Weights of a small multi-label audio tagger.
Training: adamw at rate 0.0011, 7700 steps, batches of 64.
Data: trained on songs of 200 made-up bird species, synthesised, often over outdoor noise, 39062 training examples.
Rows from block 9, named by matrix and row number. Rows with one number belong to one neuron. Each number is 128 + 24 x the weight over its row's rms, rounded and kept within 0 to 255. All counts start at 0. Numbers have three digits each. After the name is the row's rms in percent of the matrix's.
# gate: MLP gate (model.blocks.9.mlp.gate.weight, 320x160), inputs 0-159
# fc1: MLP up (model.blocks.9.mlp.fc1.weight, 320x160), inputs 0-159
# fc2: MLP down (model.blocks.9.mlp.fc2.weight, 160x320, transposed), outputs 0-159
gate.21 099:114152097096105095112112110102135156150120148147084158095146113128127116154147137081164128122132153102146169162139139103143087155161117164138127115124150123158123148113152155118134082130138143169141130099126115119101140133101150126139140119105124113131110155126182145129098114146131139118065144113156086124123110168122103079142170123175130108152129137140188101125146164092125175093173138146123136111135135160162098144113152115137106134109137154147143137082113114172126185125137105
fc1.21 095:172134128103120106149125115132102137127160184144143100150130113096142112101135121101125122093113130162121153171141143118114109126130118127140135116131126090133164117142187101110154137110155131137163128192140113108160123143072108157121155163156135172146139082159138130114081130109117171134108114153137137108104101123141189103142102114135153074148143073109098161109125161148107132131132127125147161118096106169172116096177117085146108130155137132122151154132129122146149150139124119
fc2.21 093:108111127101100139142082155112136174098124113078111108111130135115159153187151146106138109142162170087129156145102146116120121165110091122114160159156111111123135119153174109116126174152105120141150139134155139122122116135142152144144099130137129133136141107091136125124081144095128164104128149102096161153119110171141166084133122108131138109133107116168114122151157131165128157152091129140140116142156151154163111105080135106132111131112118098071115103100108193128137122185127142
gate.22 109:108102091123105132141116118163122158104111128174142155189110117129130146105094125120152119139108142164115089158156159129142171105154086129123120137130115143151140125118122171146107126128162133146124080132194106134134151130124135139120097101137141164157108129082155124147084118147148091135142131110118128165179081144140103129160145122162170124103143141122105150159150121137145127166082145149108170137122172145140129100125144132171140103132094160151102160092139119144133147086083138
fc1.22 105:107136112108154142098092122141145137163129122122151129108105100104124150127126121135128091126097129151170128163138160145123185092106104206138176138069121109101098130096118153128139165112162115129162105157123097154133114115165129125133123128132121115131063124215099147132143166138133121168127136163151118110151095154153124163169161150146123134109131085114125133150114143125131107135098143112133148138128149116126167141135117114147128141059104158136117112113126137156116104101131147
fc2.22 107:129110143116131148173078144113145099161079162139185128111131144107101137097127126153125115141097121120095129150179093155106148112156127090117074156092145133136152105153094172145122125163155096132102112133127150143120128112173125142158113116157169114156123155113116120143116117106107115124160109141109141135147157128154129116080172131147155160094092136155149142179113118140116127097097158152093156098170115112151134114136123095116119123086145113091111169102130129166134142141099138
gate.23 101:090098087144130108165093159166108136106101136090117168194128119123127117130153128113155119147088119125110135143149182134165152130104118126124138148086090155161161146151090139162119140134132137143151104120108066163112138127118126122147139138138165098156116153110109136154188128129163180099158172106159128112152132097134114169128125126142102160140138132135138123131073136120102153112134152132111130127164100153130145141145080149095122144127175116107134112148126121154108132164127159
fc1.23 104:133165126132108125124118133136097136105133114138134200168185114108111118084096131123141140162123122141110092118136147133127153162093105149169143108122150109128127131103124158128153122152104148104044198149113132131101145136125130155172159134129139113174151084089157104111133131141137132139131133094130129129129131106101057158121122124125124105090114143081154115168133145106146127110104136114172131082104131125148122142143155123116123142092110149095124108126111149138132161176118149
fc2.23 105:097119085158138080090124126188069132136082104137121126162152138134158140128148167129154139117096112118132132132144140174167130158120171164162146111124089192119168136129095126127128104087137132098104130135101166102167130112119128131154125145094176114159117126149109126066148110087130119119159140141125093109101089130124148138143102117092161138168168116126109120128129156143117092133114137135108118085126116145123129143110135132125152110149086120098173106136102120142125144133146135
gate.24 094:166124139129127186129152150152140124173135091118123218104114154123088143089084139143128089108111118127137139160187127102121127162114167143161129155149163134142133139155111106094095098165165108121112135110134088123104172148129135121123138118136133145151109111160157129148148120121187179120111131106093133125114112126131096138155155121147124123100151127114112103135164125124141163112108072114115145123119151122142084132140097105154150101103127153097181144143113118131151136133116134
fc1.24 103:125109108160129123145070099097142150090140137104177172148128149151150139171127157145168132108119120096128140144127153110114130130140138171165087116161153162120092095157099112093171162080108160150128112087134125147117127183151089105141103134115161178121167157136124107154146162112131128117130090111133110149110142173076141121142122129158117117134132113163095168089157100136141121120133145131152116140155151168120125113132135123132107108121129084091122153136095126121132115138104108
fc2.24 102:175170132146122143091135129119195127104156108072106143161136110066125159139141097143084114146129102114123111088169133108098107095151118081124122109119120087140148130120115075147141107188156128128156092128120098124138123154143111142130133128163114141129143111124152138105119113116135141084116151114154101122100106093092109160153098130123177108126152097126126107165164135117119102138144094179136100111106131148145131141130149145157102080134103158129129157127115146106130126160096136
gate.25 106:171123126108138135134137129127150156135111111169135104147125191118111148132099121173144094076128124162120149163156140136111126132124126142173137186108119105126134139093112122131176147102123131124131113099160115108140144143141152140133160115145099140130129129161108141110118084142099142150086122165123123069152145109128123110094118116120093172121126168142108124138102142107145131118120138125157081153161168159130090105176102138121149098159117130170129183089095088112089131162117098
fc1.25 107:113094147113139083122137133156200097140174169106097086119153147144118126171099136103140137115095122128140125118152111089112117120107135106120147101111145174141136141125202158152125099164099131084167148133101134099125095149158151137165139137197138142106112159093141111096096120150141095116142122101128100128111150124127159136127111143108103166124103124156135103128123130154109113113145127119137121136122091150134142139092138149142104123182170126128115180090112162124126143132144117
fc2.25 105:148123086128095141110110171134117136158076163150141136150180094119151117108148140121132123100130105125134126126170112099150139115130167120182086096117088155119103119157131139143138100106128103148117145146120116105180116113108153099106116110158116149158158153152137088109082135126095121165148139124112111120152091111107171136137133112131150144183129124130104139175149139072183146100128153084136121148150150108140105121140110181118121102130107132143150131153185139105128117111136101
gate.26 089:103136119128075148173163122126146151134117125109104144109111126161140129140155111069094128095118150114128178091102097151179131126139121092106095110135186185094138161136150160122128134107131103140150132143089141127133115148156139131134078114165097120120161104142076136144130166072142110159132129130121145149141163074181131116126138124139144131149106143152140130106142153118126098145137116142146110125139139066135130166104159113103141116135117094139115117128133124129138145162186123
fc1.26 091:142145145119104107100136154116126142093138134134140139149151086141142139169120124116144106135132151108144113132087156118126128134119102138127149177130122089136122123142099117146096186131093128113154131157137164104142128117106076084124121088124134146121141080083110136124133139111148113132143107111117155141163105153111157122158151159136100086162133128062065109100098102126140104143128130127101126115140136131154136168142121082149106152087179084154169144118156107079121110183116136
fc2.26 094:151177131154106130192106123095147146162107131093109155153140124146140143103137139136131121154141095178140107154088114136102168164146134130186121121147129169146156129147169142108127115132124141149128135154116133147095136135117110163094106109102117140079119109121122160110139077114117149122124081182109096115182143157146180110137126150143136138113138132147178091140140108144145189111081118131125154148113129171137102128162129142119092124118125138126116144115131138129167161122088139
gate.27 099:084108133126093123150120140150124105120152166156121108091119124137128159154118119187154177158170123156125124133109142171161136105140104114129163158089129122135141151144138166164105137136134182123101122129152161119092133101141100150113113125120084155155137144140105127175103137140158152167096114158106099106101151098154117147139159114141095116129128141141118119165150130106153076157138154149146108117144187116151072124159066135140115107124078103112123138124130136105122146139136139
fc1.27 104:136157082138152176139119172097151139108091175154140112084100163146156144071147119129083113168095138117157123156150135106084091148090150115146138121137125149175104083117128140138147129121108174156153122112080121128105124157110119143124147165125144121114127139107124139135163163116144128123139188134135142127097185154108113157131151115108149124105104098145113117111122124145125144120114074107156112119121128128125111138150142154153108175066134137171107119118135145150111147135117115
fc2.27 102:120153182096116106133156148131104126167103123137153091135128134123163120086137142134143112124125150135130158165108152177143111117070135113098153120141125170074056149105099105102111179087132126099146164141140153085177123133108133138121103118140115103083125107175153119106137119120155089144142162138165134122129161101132108126148117125110138122164122096098143144117075116096125149142105119138098118160126185163086124119108116088108133127126123128114147151131129151134109115110128120
gate.28 099:126139127134110142146163098147132144104107131137103122152109153146100138165095116149141089127136140103121159112176129181172147153117159151132134129117111144157115129130116110149134139134094149130154120162093099115102132134117078158129166105113162111128110154089148082119176127090090127095148101156107157091099132162109107132107120151182135121121116132163172155157135126124128125162099149153153115127127141115129175142127133160128171155132158103141126191125148149110077134164102165
fc1.28 094:137154142124121145088136120082105164138161097121154138149167131146147143145113100126134137137135128133132088134079142108091131151115162115119100096147156084150113145129124093102106115093145121162123080137162130103103136071177161116140131146097123078157106129157134129131138092101110162067149136114124146142147111148097123111100107099107115122124161136139075132165112160088162122161148123135139075144100129122096136131133135141126122151104154134106089116077108093142135123119085136
fc2.28 095:157148142119110146143097149172156116067109120091119085092118134132117142175102185144116092098088146121093168132119111145142120152078125154099151171102095135137093120098088128147110114133099151142093142133141151136126149086162110133165135089156146140120120108071076141155128115171140148142144107157114112120122111095153121135101126136100121125095136091150171139102135137108098160094113167128159132127119129145118159121116130131084108133114116120127128132140121157155106117157116156
gate.29 096:114122123150101163117141141155169164117114164103156099151129125152156131125113107153123152141143150139138138164155120116144138148103142076158117161116152115111146140159170112118100137140110081112119102122121136168156137154129132122119144117112173147116136100109136094171083109160153100128150136110097105172116153187142161083126103133174110093131168060132162108137160145129093147160102156127108146100114118116113145145111142098127154154154116116126110115096092151139113174145105111
fc1.29 102:122154121175125142135128142121142092098165112123144160149134116149111135142155096131160129118109121167094167133107140118185132101120100123145162121111143149134109134130123118126120133091143112083121141117126069167146158147158125114157114132145160134129147172126135141131155112112165067127154154100134111141177183100118119099140116129091090111163106155168104135137067156144159080156163119156124118161139133112100109091139138139120092130131143125145141068133142175136141118124148140
fc2.29 099:103135155102102162137169102157118162167183113105118121153073126159146096100150155126107076124146146108123122117126155148119135141116134119137156158147106125164141140157164148116162126118146135106102112096162128151152154166102137157148142136098190138115108110152118150154143107117194105120169161106144129129153149140127093160133132130112135129137132141131105139118151123127083087134177129143135149103118138159170143115121128115134146089134132123135086111153118158118159054149152145
gate.30 117:148143121197119158109132164117157151125145148135121163123162084103114133113099131150118130122142118139134161130107123112104093093131147149120147153132089078109139152104091158161169201127080099134169106101099132160135107129148147106149118128167154124099091122131175124140108150137143121112103102139159118134113143149134141112147091114137140130158122137095109158122150122104135100129125165161152138134174141102109115160138130087118117146141115130121095103151099080096064155119137125
fc1.30 111:166152153158117117098135120092154133079110071123109110089122111154154127116125072109131156145140114096127144110156142099098091108122096119130144131122133093112105110087168115095161109131139126145187115169099086141137154122148158105133098150172145133108123130113116135099105149085131134155099147125129130132120134111130134143110165116133119137136192142075120092113106111150128137131111106163102102133148170146122114127099150148145158138120099167102132124103121085139093135072147100
fc2.30 122:158118120146130132106104177086130139098104104093128151096131150076137182164107122103127126120151105155129120120147133134155105126101124102088144076142124167090124113097091124090124105136126138139131123090131155103134123130153138114098134127150141123125087117113140153140131113178122096145139143155141128108147139168130155056153139143139128069171189152112142130101123165118136173128088146118148106157109167149117123140143162141082094112122121112156145115144088119107129122118102143
gate.31 117:108142181115157146137100126131156130096147165120163125124061147075150121141117108118132147149091128127129155138128135130108116136143127137130133132124139141119151150159126143104095165102115143172116123125183105120129143135136112130126118138181174178098191148110136145130126141174136147111140103106136123129165075097114077123146129126136130150136135137118162141113118140129178123141121087145131108108088164128126092063144123134149175088106114153095095137115158168141131086124122119
fc1.31 120:139166169155170095124103140142130144089134115106104187075125121118144128111112171140116112123144136144181160124134175125133126118156128098094140125138167103098150127095101159117107126136118110154136085124125099116083162077132153170094085148135135123106148118099145111078133137137135153073114116094109129116108101136126104166108094098130120117117127125120143117088161126106139118125107099098128141120075155168120102126177146144133121114103110125105110127088094118113146138158118155
fc2.31 126:152133138085122128078076138100189142142144172125139130116114077112106115112127129115092091157133099121135128111111136140100115118129101099093118114134128108139119097142172097137138166134145110132175103133160111153086157160142153111139129108101107139104170124136122094130130096163186141094102094099131096125075109140138062161113091132136149123140123088135153141127121138118094166153158130139113125123079131158148096115139102139115133104126129135134126105142123134187149126115132156
gate.32 117:128086115094105129151079117194106148188108105159100125118095139136109139113063138134120164110117112125093151138101110104130133146138102127103107179135141121101074135161125142147122138132147117103131079081136117103068136097111100105155155140121137119173135142122137130133158140142142152131155139140144168173151118128143120093104109114121137110089097100146131137148101123151178128130160126164136138185155129101155118141129142098140182139144147134106109115127129106135111157134130128
fc1.32 110:160112119139153105130129142143083089135141126093121128143182083157139139177108100167127113137134144125175144144124188112106119114096162139112119146087107162158096160141150125144101148145135150190068100146153144115106141113126128155114142161149122177178090143105128109128126089091103166130127125141107119124130130126139160114135154143124126083158124068101132143148122136078111090135100113124105113109093131140137145131150112146154127088106110120136128149127103136130097095131139144
fc2.32 123:137134132120102175075128145119117095135118152137154136155175099167110143145110151154142111110115101111138160136155118128107152110118145103130137114107125166086179125128141198129105110122164150152153132118099147128131128130118123104145123128146128166170113128175158153113071069108150134137173084113115092123122108150145086124148102145131159130140125105122117113127160132105113107129099171128125089094138140125146156127183123122122085104110129135149121171159062110133132148127120156
gate.33 091:142145135109136130163143151150115131123139114139170145108136122110180120160093159117119118084158162092135136177102156097160136145158128123144100119148134159122143169155113134158171120160134145122090155132132088121137152125095089129102162132137150107120123120149157129152139120158106104131095131139112158086142153116114151124159133123148078099127094106120150111148140136201155147131117161121166114109109092112112111147158132120142115125128079077147127122123125140142110116180165197
fc1.33 093:134117154163112135138146121107153109128135140133101147135150108147127126126184131134141157127066095091127096162166142140167161144150161124126150126129108113164177129114118118117117147110159128108129153132111096150141124085138165125122114149130111164118108121122163130097106140115113117143116112089089120046182167088101136140107094104104105112146102124119177093138141120123142114136132128134157114146118101088078171096162162134128119109168119130124170115153156160161120140105146111
fc2.33 081:142116066141115144116168134109119109120133146158150152124122106109149118145117143122136127108163080137160134122147135160143111137144181172126147112128139095132136105098070146180094131110138092180132091134117117127124117110149090170138102169138094134179135149096160121128143138148097134095118105122134134171140161169101140133147151106116105108117084119103143119148095119149126143168128122119149123127113167146120089106119160108129099122173165124134081095114085084147131103136110139